Rows from block 3, named by matrix and row number. Each number is 500 + 25 x the weight over its row's rms, rounded and kept within 0 to 999. All counts start at 0. Numbers have three digits each. After the name is the row's rms in percent of the matrix's.
# conv: 3x3 conv (model.mid.1.conv.weight, 128x128x3x3), inputs 32-39, a 3x3 kernel for each
conv.36 100:459511517464510470477503423495519480485520473496506472506506523500528524469494485521472520488481486524509544449476517460486512534461503530503532532534499496451521505510508515517492508501488521525517471473500468477507
conv.37 095:525534490521536472546515452473517526470492474503451453489529515473513464490503489503506507508453535521511550499525439533525528422465521464517475479518508520555500487481503521534509526481501467476485486471509537516517
conv.38 095:461488515515464517525495502478479544480521520457533460510528486524486560506454483459493512485505496514472498497532501533522507483506537543510466522534500506503527488487478546464537496499482492486468511475526505462471
conv.39 103:480474476471499428496474466506507510495556511491522502523474519490474515529505531488551481488460486533533480464472505506494504486510541486483507482516443498530537480526517497439532501482488514501489501517529475465491
conv.40 090:479496538512498495479500517519487524509442458480489501469474456481558464522496507505520503469492551467479491514516516505495522528529494447521494519524536476498562511489495512525515487457535514528473498525510473529491
conv.41 119:497491486556491478508525482475489499538494487519543496497462455489492484516479510491448522489510456469528515490504499481512463501494502491477510516532484487501512475524510523441470537515519528566503465504450499509483
conv.42 104:502462473486545483494450492461489477446526515470525496505543499512535462527520479496493468542506492520532509495490547525504525524508487499548517531511501463520521506490491490513512490503518492503507467489498472497488
conv.43 096:477531501497488491500528507500539502521513534497508550518502481482472483485506510501466477459441456474483512514486488468451510514516505497528506494501467517495458511517492514470478491546481501492532517486421465509502
conv.44 115:499482486520479528512500489500509510501508531501533513441491486477434528491480472507478498501500544477492526472519499525464575512523490512496495476485472507503471492480498443469508466550497497540472506424472489457534
conv.45 105:575508495601496490554536476522487499507511506516490462535498496518502491507486503477545507480492513507500514454503492518536481524467532496521493526477494476504525498486509504483507497513536490484486494474508504499485
conv.46 100:514526488535524510531501502509552516491574511478518512515496490514512496516490483473474496491542465522517523481503476471474473493514454491535469490507480496504511526466526504529491524506482475492509484457506488530474
conv.47 101:518494502511518463500536515495517494507515504489487482490480471458437487517517470484488520490423437512546508461500480489548499536505483480477476513475485526502463504500518470456462548493544504508480467516465489528487
conv.48 105:476499508472503450457467473494466529447549488471494507518512512521509516482523489537530561543523496545478480536494483518487489512469498485476516485468501471483482535533500518463481512504498522527499499489491496514499
conv.49 103:522506461508509499424499436513463505522510472483494524511525509501512497506496521495471465487486508505515502498525488481484525532487490486524526504422502524467514499503502477532481513493475509488490500520513469506494
conv.50 101:495511520505507546466465525470470497476473526483468543510499497509528506498471505526454521470498503517488483496496548524472526481488490518480494500530453477489511470503489546515529507489519474500527466528507487481480
conv.51 111:500519502507528484491498544464545509503524500507489519514515506501497512513508469494500492533486481503520508510474510504520481505464448492465502479538529479536533484474502501469564496458550505505467487545478478528497
conv.52 104:529505468504495478511500550490472468482522475486474521528535522492449504518547480496487488478442461496501476457504490497513464493492469515475528513490533508514540509550510461447490478541474520563499504466511491504544
conv.53 104:502511502514489509506509506490510491512500464497480509504438509510449446486530434508465492479473527521465531511498517560516472521435435473460503499470511514510500492530484463608445472567474532455513550440537529436513
conv.54 099:486500505503483516439470542495440467501500502476475506471477478502495542453496476510478456527539513497497479502542516520524534499525486494563504457507509524491532498516502511500525492491491467513508500518509520504508
conv.55 101:497480489533470470579487556483498542526489484500509488499493491515498481518538525507519520505503477494498484465509463474523503512486405512493516464503538505439508498488490496509489521523502518494498491493505473491525
conv.56 097:488532519518496507531536487477489531490479490476489465505507500476539505466449519493512529475520510506474507521468533478493489500493481468503516499495508508498483493536491487499497460517478490449470505484534525437525
conv.57 090:488482486482488470484497484494530521469490532508515504496476492488424498464473461480478499488467497461440523498504514484537486516545477506541492524499499500503509497499495487497472477497466529487476503448462477474473
conv.58 098:515507533458498547459459565458462493520515520491516504499498496490498484534515483486509487501522514503500456458495488456460450488461487511483502470491512494504538501499492512512475466484523511483462501510548499533491
conv.59 103:517488485471503516470480460508499540489498444510507519499509520556516446488520534504524474517478540498505509493449480513509509471472490502476501477472482531495521468458485580577543472476484519510513509558504501511518
conv.60 091:512514522519475484532499483474521518542509536513520486491522479525484433500476461515481478512481504534529511523476497487455462518515520520464528516489505472519485556520503504503469509503508487503492502452537525530490
conv.61 102:461501573534507515628543459439495487494450496525481549509506492515503517522525457515518512490524487468513544486511474475522512496471534525563494507532507510514463531484504510507530510475491477492500514507492512504493
conv.62 100:487480474504490477499487481527506486523524503541542511476478438464473484475476492507513513495457463498475480506502505478535520505531502496492470483494467489504507454461489445461466462479513524527466489461474471464494
conv.63 095:536511513494500508448514495500492513495461498494514471528497494557494517485543497479465425474474494506464476440468442500571521485489536534489466520502469512541518497506518507487504482504502487471497495496496516501510
conv.64 102:455515507468509467442554468509500487522528510491497510510526552526516463536528489523538505528527503489479501475514457515507486523500509497497459430496500499476496486504514484498503472517496509481496504507529549508530
conv.65 094:544505499451520505527499487458492537470504478472523494502520547515548470517516450506481502515449485502481483491436546507496511518512480504502510510493497462551516493531539508481492518484474459486488511515527518526512
conv.66 098:489483555502499545499508493468514475483468506515527477527517507487485498492508504518560511492471492461451454538499469532504506496498493560513542535554564522509504528508521511487514479479499508489530518491487513486488
conv.67 096:527542532466507533527515510486516492499609487499491480488500484494560501485531477500571528507529475504515537490459487508544500492503474492479508490475539527485504519498528477540487498505510475437510511458507476492477
conv.68 099:504494496464474484495482487501508472531519499518489439519501473463498557458504469503472510499524521498520564491479530516510497495495550504492535514498501538452453484521508543483489474501514487495484482486503509479489
conv.69 097:526493527516486515469465579469458508472453502534529517493513505503467537505483512519498461500508510524478495475496478439479514478487490573504483470507462527491523519503498508498474507497494508520496496489532502508529
conv.70 097:487527540497500520528571539516474492508483476497451495514519480519535495529495477535509529496501488481527541497472495503490516525504492554506506525502539511488522509501473522507486480538434486479494498459500509509500
conv.71 092:502477462509495516519507540488508485509543533498484525491500483486470474464505465524540529521504509494524502510479478486472465485481474476499553493541500529505488527495487524524504468489511499507534498477493499494491
conv.72 102:513537487515517486511539513492525474485511508557496519503536523489510511491497480511532475491495501487492460496513536475521464473488474434492471481472507470529441510491503478503535505488495511483509507498524475470494
conv.73 100:496513464524482516526559494490462439488491524498515494493481475521492506472478472493508500496482518497501473508543567488478501498482482496445522505484527502483571524515518490485494477450527479531507505503459484494489
conv.74 099:498514497512487524507530528498490491528508508480514534522516501508568474501492514499459488508548543523482482546528514526498510497493493514514508533520507495494517514463506519559526507484534476496505509520505519515527
conv.75 100:538476514532495514469439473498502522487471517493472553487501509527512444536489543476500492487527491511511476512504476471553540525528512507527467508547536514484533462505496501511486513501496487477494451494499446518503
conv.76 096:454512492475514483461487488458484493520495502467527453490473533486477462482494529493430511461490461500495475523502514517471483527494513494525510501465482481511453479507483491526494503507479483499498526428487503421522
conv.77 095:501491495483493509493483494487485518503489495463494535505487474497504490510474511480501432492524485508529538561517512489496477505500496475511534465466518487528493512479478498475468494492501497496487517488467505514475
conv.78 099:482495507453482477511463479508482515495480538510522526463469506477488530516510517468454485511576530541553581485520511497474460458523500497487490475501482489515526494506517485510468502512500498493511463481493486500490
conv.79 090:512507523563510471485479430508489515515535499472455503525502537472517528502496545529455496503492534494495522497471492531442500544549540472515497508490454464482469507482510509495530522508567524510474532522443476527473
conv.80 096:475444469491530497458516500509516509518490495493517502503490490526497495500504550492502522496457494502487521525512503476475511489475507528533483504474475474493449520511495464472473499516508538496499507449498522494478
conv.81 100:550533506498498512585493501542494527509482517515482499515509509506460516472532555507518535518510445502478503465503510469513477474536506456492446506511470485505518540508488504482490498515516501523529522568509489532486
conv.82 101:482498493504476503506536541484534502500494506515537488475496509485503502464482525473501460489500521448458488518507529491486492496471492451457491468505491496482471499475461472428483493505505498465486521486492514501505
conv.83 113:485474519520519546505499451526519481508502508525522510473500510450489485496518484518488490499446504472480521528483508505481446510482455463506504485510476432477486503517495472506483518508470489485511508458525533489496
conv.84 089:507479482490484513524458523510471468452554486482494473489527490493482508498483450491529495486504539486521532550492475480468510490495498517493459516436491527492465507490505456578485503524506527450512468454537483515492
conv.85 100:534491483461475506537529476521491523490532507519545497485466509455491515504511512477532495519553480524522507508475493505532451469454462490523496474485489527528530480512486517530530519446487523479497511455512444502473
conv.86 100:481469506510481463479483477515526517523552532487505519472472507479473476520475513526483505495464492518541516499498537440460491496435478520516530518499469491526496516549495517447534513510523482529488468494466493506475
conv.87 103:531520497493534550520472504500523509509504487530540519503493503508496503502528467500528542503465527494494543500501475488476455463495504520512474529490569478470496518505495524480491495500527501504532520504516503486494
conv.88 092:498492498503518503466481476529524504524587503472472511513504532507506518516519488501511522503472522497513527510449499504443541531538531456477519515474507511495469549515499419532491524490503497515525469462509506525521
conv.89 108:507498508500514537540535526508509533537523552528519481528514483488481473458505479485509479486511468484489541461511497482508481476468444478515487496530472508455540497489514503457488494504489541520512491471497496524507
conv.90 104:483482461464518524546514549476543540486550542493484483520532530477473470443477476495477499505500495490478457523484455537507474495474460464513526475538521501507491511479516502528483498490480531511516524506525502507504
conv.91 102:440505522514532480434473531490524512560535507528520539483504469497511465476486519523512531497486484514544460580512523544498517509520525475480563446512502448488522529519512524500492512474492540542518535521466492516517
conv.92 106:489533467503455418494522470536534520496503497513497464502498508499509487514497485500482524525442493502465504500495490503494487482527489467492468484524541523552461504472466483431483496471492503492510507503502507507501
conv.93 102:514488515500479463510519480527491525509387526516513484473518489486421486507502485525468507479490474476496481491470481503516518536502491491482520490504477494499514509487476530380494537454513497492467454452449451526528
conv.94 115:503490508501517476508535487492520481515467498490551499516521486492518503488492522495500476507464515501491494470479493457488463476475464507518518515511525508485488495500519569430512505429515507528541536582436499519495
conv.95 105:548502503508473463506511559449472479513494530482498479510499493512499501513520534470479522515504521484515522510541481519468506487517554497530513541512529515506508508504498493511483483499508494523498543497480529522503
conv.96 092:475496488489492483519490475489530512536549484483545474472462500478472458467466467487444520483496471480468456480485505519508536493511487467524494463489513462512532494515504475494533529487492486512488491447474499465495
conv.97 105:454451541502478511496522461522531487475508508450486535500486525454491533500494503492512519512491505519500501492495497533546515521437488443471506500538500516526490479510488516515515455502460515495474534509501485489491
conv.98 099:544514465526516488529522485511483510508518567524553509449486469510485491506489509450486456457489495501508509489469542488460486556505475522521474534512504481523534480517492494501492547478537506518466495486505498489476
conv.99 095:470474511512514481494493495481519473534568495494533475491478490495507483519534517505458514511529458500506496503486522526527467474451485544490478487494499517486480480496485499501448520465467525521480478488516501507494
conv.100 093:533552588564528527537486564509502479488509471515499491509521511502497483489507512522495506482520466521510496477503467522484503483528514506529480530481473508427483483465529483509492482502472480480512500470512529477499
conv.101 093:473455442494471464468507440522503492499514496524530551492530513516497511533491474493494453493465496504510558498497514451495494467514481511486499505493514516490443477505493503494501496479485497456505507485523521514527
conv.102 088:466490496485468455482457491521555495545577537487491493480468476464465487485493502513514514494516516492500463493530482494485516536479503511496477502485473522528545522528544492472511507509523512521468508474453512521483
conv.103 106:516521517503458495495521503512560519531497544497530502501485507472488500517475490486460490495449489462483506505488528486491502477570499496474482501483475479517543463476484464460510498468518509467452478458500469459485
conv.104 097:449509521503493483472474448484511495535565531508518478499475509496500441482495508505551520513481463490467496513520545529535490505557520493536526471502503494516474526506481491483509499517488498479497498471467509476516
conv.105 095:466474454494515509478475483506507535576552557522525514475484506492524489473491506503516539462480509501450506517491466423513522543470533550531487549525523492479457488471493506497508496475488508489533471456442490505508
conv.106 099:508528485458535515426525543471449453519526491482491469476491525495476467505480499486491470495483468551512544541513498531479513493489512503528507497506511506459468515496499504474478465514518501522505522502465524495476
conv.107 106:472518479491512513455481502501556472502522527498545521531536489465483476486512525495473467495483501460486518478498459511513512502477502485501496484475469523501472506521461501496497491530493506481520533489474498442545
conv.108 101:508524480517500529525549520455490507500519523481531520482510507460479504477530511528508502475473444484477468514519504478499509476508468474542524530497485551460507511510508488490492518516473535489508514506517520525546
conv.109 093:516520501506488507446482487483516495493557473524524517518500488496488531497464487534497499470514469503493519498483487522493496485523524555502517467475507495500486502490467504524493472507505504525540501476507526510529
conv.110 105:481477498469510479500521488520519524479493486485464493489494520499454519484451490487466465485489470478525520519528488503495554511519494466489494489538506539486501535508519508499494497504507511514481492489515488545486
conv.111 088:479485506504455470473479500476530493486587468486545481501509483518451533474530538512476484492435481489492535520549520525468491517459504491482471489504502487550494487499494530424520496517488521506493513499480513469526
conv.112 104:483514585474459502466448526529498544501535493496493547475472496504550508501513517531506514537477485512502482480537486504503505500501518475483488458481543511502484479475511498496487507490468508489488499511495480511490
conv.113 096:515478502491490469499496471512514490510518483489523485479491527484556432485485519491510490496565512467502431478478501471514520438503507531519513496498513474503502512489496499535504506410516485478508487482476465476474
conv.114 105:527552506503514520525499548539501534505483537503535509483511497481506503485532498479500458498498514508535545446504499497520480386512558516509472489481483494502435479511492500503470502476477526487493498475509494525503
conv.115 094:503525513505451504469485535485488511533562503532471488483507507476510458467531491496516468473464480478493521589468485590457468494546515521528544479503502511464499472517463494559484535540492518464534517512484500508504
conv.116 090:537524543527505529521520493522524498513551523476496521517477478500513523487537509475487543506486453516509495480504483481527475474527496497482487495483525513448530492507493495455506523511514529550499491479451493484521
conv.117 108:481465466469522518499488507548504503507485513472497515505521500502486513524498508521502543480590475526540484507489507436545513453486549514477461509516474481498497484469519512406569478492537467511485475541484494552495
conv.118 094:467487489519563530511539535492515491496479520509497506497522531497520516517487504523509497461528493506500498504499497477527448470490480447500505461493511511519514512509485516519528472534547451475490493489523497521508
conv.119 092:511499500472491514534478495507510493474470445471493482505494477512499491489471512489498496484546535491503498505514492529499530487480501479475536547512545546512548483529473500515509512530519489501495488482470492457488
conv.120 110:495472478512503489500443458502516479518489533494475485525526522521542488519461546506496511496531439479533486492524475439538471492476569516543521508494476497493514486463499542466536512487495485466498473550466487492539